config.yaml
encoder_conv_stem: false
loss: "l1"
weight_decay: 0.5
adamw_weight_decay_other_params: 0.01
Rows from block 10 of the encoder of a small image VAE, named by matrix and row number. Rows with one number belong to one neuron. Each number is 200 + 30 x the weight over its row's rms, rounded and kept within 0 to 999. All counts start at 0. After the name is the row's rms in percent of the matrix's.
After each neuron's rows are labels from the 100 images, of 14976, where the neuron reaches its largest size: "top examples" is what is common among them. Only what is clearly more common there than usual is listed. The data: rendered solids tumbling over patterned floors. In brackets: how many of the 100.
# gate: MLP gate (encoder.blocks.10.mlp.gate.weight, 192x96), inputs 0-95
# fc1: MLP up (encoder.blocks.10.mlp.fc1.weight, 192x96), inputs 0-95
# fc2: MLP down (encoder.blocks.10.mlp.fc2.weight, 96x192, transposed), outputs 0-95

gate.136,124,150,164,190,242,127,154,174,196,146,248,187,185,203,187,193,171,182,178,215,183,179,166,214,152,233,171,224,256,186,204,157,169,235,153,211,204,154,178,190,181,155,151,206,146,223,184,170,221,175,174,198,218,233,206,214,132,206,213,165,222,206,170,215,221,192,225,165,174,199,232,204,194,188,166,197,211,227,238,144,167,226,164,178,212,194,219,236,152,222,193,146,209,219,181,228,159
fc1.136,091,181,197,191,160,266,210,201,227,214,150,210,209,147,230,222,199,171,182,160,204,208,235,169,215,156,220,178,152,167,215,188,162,154,253,188,210,198,224,197,202,222,265,249,197,169,191,183,181,221,212,173,220,193,224,173,265,199,189,201,219,168,226,175,223,248,189,203,206,258,182,238,191,215,193,137,156,181,221,196,234,200,185,230,228,203,203,135,244,219,172,177,212,207,177,145,134
fc2.136,104,189,160,202,240,149,176,219,205,137,255,184,203,191,165,200,162,213,220,206,194,193,198,210,143,257,237,217,300,176,182,158,183,252,168,203,183,183,191,196,200,180,149,214,143,178,196,160,235,185,176,170,235,267,230,229,155,188,182,162,222,201,197,232,182,208,187,177,255,183,239,180,224,218,201,213,239,214,213,158,179,229,166,184,218,183,200,220,167,220,209,166,222,211,216,212,184
top examples: yellow object (45); spring (40); cube frame (29)

gate.134,073,231,195,221,206,239,223,221,178,219,200,166,217,181,197,281,211,203,201,190,195,195,213,204,213,209,226,186,204,205,206,148,189,203,263,214,231,228,211,220,192,174,212,257,213,222,187,194,231,179,184,142,194,201,257,177,193,194,146,216,182,167,226,190,170,201,225,172,251,268,184,179,232,231,172,146,179,231,228,245,191,192,242,155,219,127,132,166,243,219,202,234,238,210,204,148,205
fc1.134,091,192,207,185,223,238,184,215,254,163,212,233,221,217,182,146,148,212,262,205,182,190,176,166,201,237,195,167,195,214,214,240,96,236,175,218,224,257,205,224,176,178,223,201,175,197,222,157,146,221,154,241,185,170,214,183,244,239,214,220,203,187,233,232,218,228,207,221,205,164,150,154,169,152,219,188,244,178,228,149,214,210,210,227,161,187,196,185,191,184,160,201,183,223,204,184,182
fc2.134,096,223,199,173,220,230,204,224,227,197,207,212,201,181,216,125,163,215,270,203,183,168,187,165,181,244,213,172,223,199,261,252,151,247,192,192,174,236,207,180,214,211,231,193,217,224,219,161,188,250,158,259,221,217,215,215,244,241,213,233,214,177,216,251,196,210,190,252,214,170,161,171,240,141,215,162,242,206,237,175,256,219,167,234,201,161,181,193,207,201,154,220,181,220,195,198,209
top examples: cube frame (26)

gate.100,113,200,234,175,139,192,232,182,175,231,246,201,239,228,182,169,171,220,196,213,204,180,208,139,174,197,204,191,184,207,192,244,209,234,184,165,209,174,225,233,233,217,188,218,236,135,186,236,223,211,160,123,185,172,199,219,162,195,213,211,238,224,138,146,209,178,206,203,169,228,248,199,182,211,239,154,205,254,185,184,218,161,152,236,156,237,194,157,165,204,163,181,188,154,165,195,194
fc1.100,083,165,238,174,173,201,229,219,187,205,216,275,220,241,138,144,196,211,161,218,206,203,198,118,191,164,194,220,212,207,215,174,214,217,196,203,187,182,205,186,196,232,222,227,276,156,208,209,154,224,155,148,166,178,222,245,166,196,212,236,188,255,178,163,220,169,219,208,153,205,224,199,255,200,189,178,224,202,206,238,197,177,153,197,176,243,171,174,173,217,161,166,181,180,173,164,215
fc2.100,088,166,173,200,210,210,173,244,233,190,179,170,150,158,181,202,212,189,245,207,199,163,199,240,215,201,152,243,205,177,244,187,190,154,195,227,187,188,180,184,145,180,229,179,196,250,206,145,172,183,255,242,212,234,201,214,209,189,179,194,155,173,246,223,217,229,205,197,218,144,140,221,227,194,171,195,215,133,234,204,189,209,220,175,214,120,221,266,253,209,232,194,194,229,233,203,200
top examples: yellow object (47); cube frame (31)

gate.138,086,194,207,185,202,248,243,197,216,209,225,197,233,198,230,198,181,187,268,165,210,228,207,185,199,235,221,188,195,176,224,226,246,231,197,258,187,215,235,175,232,220,176,233,213,174,197,165,257,164,219,238,215,194,229,209,236,234,161,180,197,179,206,111,228,223,214,213,189,136,194,233,219,255,212,240,194,253,180,219,249,204,211,253,161,164,182,184,231,154,207,149,228,207,207,213,153
fc1.138,081,181,203,173,205,210,234,193,182,216,213,216,182,175,217,154,176,173,228,196,205,228,215,186,174,234,224,200,179,162,211,215,215,203,201,243,141,184,192,172,238,187,165,210,216,198,198,175,240,228,208,232,202,173,226,191,248,242,105,170,156,189,232,118,216,242,208,190,183,149,165,212,228,213,233,173,189,213,160,225,202,209,223,251,153,137,183,167,218,204,211,127,186,196,202,172,145
fc2.138,112,194,168,234,140,196,187,198,177,210,190,175,185,203,158,170,223,224,155,228,180,216,153,229,158,149,150,207,243,256,184,172,135,198,204,179,269,188,159,229,191,181,191,185,201,222,226,208,156,245,175,190,204,205,157,191,160,167,243,219,211,205,200,248,181,165,188,191,176,236,195,218,205,134,188,214,188,163,169,216,183,184,184,121,222,262,200,205,171,179,215,254,187,203,205,205,215
top examples: blue object (41)

gate.152,057,220,154,229,154,220,233,191,210,202,209,189,184,189,198,217,190,232,209,227,189,226,195,226,205,135,194,242,146,164,178,180,246,216,216,235,124,156,227,228,220,224,123,205,212,176,240,224,210,190,190,150,200,192,170,216,241,186,188,194,259,206,177,183,212,180,167,245,186,268,186,227,230,229,157,223,219,228,223,273,220,168,177,223,170,234,206,219,210,214,195,167,240,187,202,240,211
fc1.152,064,218,165,259,218,245,174,189,177,189,195,225,193,145,262,200,169,219,223,192,211,195,237,174,256,146,174,191,238,217,218,187,218,257,206,234,184,222,166,247,199,211,189,131,223,213,255,228,229,253,217,220,167,246,203,233,255,191,155,213,181,239,208,193,218,211,160,225,180,216,163,187,194,249,166,155,159,199,203,195,228,205,181,200,206,217,174,248,189,241,195,225,188,216,225,201,150
fc2.152,060,223,170,159,205,158,188,191,188,196,174,213,204,231,216,178,203,181,194,166,154,152,213,188,135,194,202,220,201,186,210,207,251,175,237,171,174,195,205,190,197,194,146,231,174,164,181,155,217,207,199,263,218,190,145,190,186,160,154,209,149,203,171,175,186,183,211,218,124,203,198,171,236,222,152,220,174,188,196,171,245,199,237,183,171,112,159,181,178,156,192,135,169,173,201,211,212
top examples: yellow object (44)

gate.142,102,248,184,178,138,240,265,221,196,198,204,198,252,188,135,203,228,142,214,174,176,220,230,243,235,188,211,219,223,281,235,263,225,197,197,158,206,167,218,243,197,196,201,200,229,180,238,220,236,218,214,181,162,222,182,168,256,203,187,215,157,201,189,186,221,187,175,199,217,201,194,183,221,216,212,201,212,157,221,230,172,243,202,168,229,207,198,243,126,170,190,164,182,231,241,190,210
fc1.142,094,214,172,168,107,229,215,217,172,184,206,174,255,187,155,176,204,143,219,175,173,243,205,182,205,154,196,221,224,253,245,226,197,182,197,153,194,160,177,189,179,196,227,185,220,192,209,226,176,184,205,173,162,203,157,165,249,185,188,215,162,165,145,173,187,152,200,192,198,203,202,181,213,186,209,184,204,137,197,227,145,234,208,150,189,183,197,246,138,147,161,169,169,189,206,197,206
fc2.142,106,169,224,219,229,205,150,237,209,232,207,181,135,198,256,180,184,209,159,238,219,140,130,180,150,236,175,210,192,138,174,166,204,201,245,228,162,242,184,150,218,204,193,217,200,193,160,195,190,198,157,189,223,178,225,216,122,210,180,176,196,220,228,248,206,206,193,236,184,219,174,228,202,211,176,204,177,215,171,225,207,135,181,236,169,170,204,152,249,218,188,220,193,170,171,208,194
top examples: cube frame (25)

gate.148,082,186,133,207,201,160,185,159,167,169,250,225,143,189,228,198,230,209,148,193,198,222,233,171,217,205,198,176,213,138,176,197,196,170,187,198,184,178,156,185,203,182,173,173,204,186,173,190,225,199,208,204,240,234,189,174,210,197,194,217,238,145,221,281,214,219,214,256,161,226,189,184,194,203,206,228,191,210,170,221,192,254,217,150,180,245,246,146,203,270,225,194,240,266,177,186,206
fc1.148,084,229,197,173,172,196,239,186,195,175,254,222,164,173,235,196,221,184,177,179,125,224,197,196,176,171,217,171,151,123,174,224,146,189,180,174,195,181,235,222,203,192,185,165,198,205,216,207,194,178,231,199,220,221,251,202,189,215,220,234,255,160,212,252,219,235,222,273,219,196,153,188,175,205,198,234,229,220,193,172,217,252,197,212,164,238,257,147,172,202,207,209,206,228,143,159,191
fc2.148,070,218,207,180,193,179,213,208,197,188,216,222,184,184,183,216,208,221,184,266,187,202,157,166,158,206,224,208,214,200,231,190,180,241,182,222,181,169,237,137,200,171,233,161,174,194,207,198,213,187,244,185,226,173,228,228,127,225,205,215,238,194,220,261,252,217,235,195,171,194,211,193,189,204,211,149,190,250,134,288,229,245,253,220,174,190,219,125,219,234,185,168,183,195,189,170,191
top examples: cube frame (26); spring (25)

gate.125,098,223,191,205,177,240,162,262,183,136,170,195,247,221,242,169,168,172,211,174,212,189,175,208,174,194,206,240,214,164,178,177,211,158,131,150,202,171,201,162,126,212,200,173,166,179,216,247,171,154,238,169,175,196,159,203,277,160,182,186,207,215,229,209,194,228,163,216,183,196,193,154,176,211,185,169,189,200,214,214,212,229,171,186,215,235,201,154,207,190,203,228,241,240,237,160,180
fc1.125,141,230,188,221,218,161,193,276,135,203,191,155,193,171,164,231,233,204,232,274,169,207,203,168,192,171,200,166,237,201,251,203,184,250,196,184,210,197,220,213,174,169,223,222,214,197,193,141,206,141,162,179,184,187,178,170,175,218,207,178,104,195,189,219,162,178,207,171,250,230,237,158,215,190,222,188,174,164,220,223,163,178,218,203,222,225,222,248,189,258,183,190,204,186,185,212,198
fc2.125,118,187,188,203,173,169,186,245,132,190,190,163,202,191,166,227,244,198,223,252,168,209,183,173,181,203,213,180,221,192,244,218,182,247,190,199,224,196,204,203,186,139,201,248,219,222,193,171,190,161,195,191,195,202,191,148,169,206,225,193,105,171,190,229,170,186,211,133,233,193,243,182,236,210,232,195,151,150,208,239,163,210,230,179,216,230,215,281,215,257,158,191,190,173,198,201,207
top examples: cube frame (28)

gate.146,105,249,183,144,196,224,185,169,209,211,140,231,165,219,233,201,190,184,242,142,243,231,222,205,206,219,187,184,188,215,227,164,205,189,197,203,187,170,251,171,195,200,243,188,174,228,227,202,202,176,229,181,183,208,268,300,218,231,170,177,226,192,162,183,145,174,190,235,177,216,226,181,252,159,211,250,196,178,206,202,184,199,250,167,205,207,152,157,199,220,198,242,232,172,200,221,240
fc1.146,112,248,172,151,201,213,155,166,205,213,135,231,181,210,244,206,175,188,225,151,259,233,197,212,224,209,170,190,200,217,210,161,182,173,179,210,199,162,223,177,170,201,236,176,184,194,209,187,224,207,246,195,207,259,241,293,201,242,167,172,204,187,168,191,155,156,192,234,172,203,235,185,244,194,203,259,195,165,198,175,158,199,224,148,202,219,169,163,200,210,213,206,220,187,216,194,269
fc2.146,115,241,173,178,203,217,174,186,206,212,170,199,186,204,226,202,207,181,215,185,227,257,191,201,214,242,193,185,231,225,237,180,179,214,227,239,176,192,228,185,200,197,214,200,168,217,196,152,232,225,235,174,205,255,257,263,219,201,159,150,224,212,166,185,151,162,190,239,160,210,198,210,252,220,203,308,233,153,181,236,157,212,202,137,223,209,180,187,210,174,201,209,256,161,208,217,232
top examples: blue object (66); count: four (51); its colour: blue (31)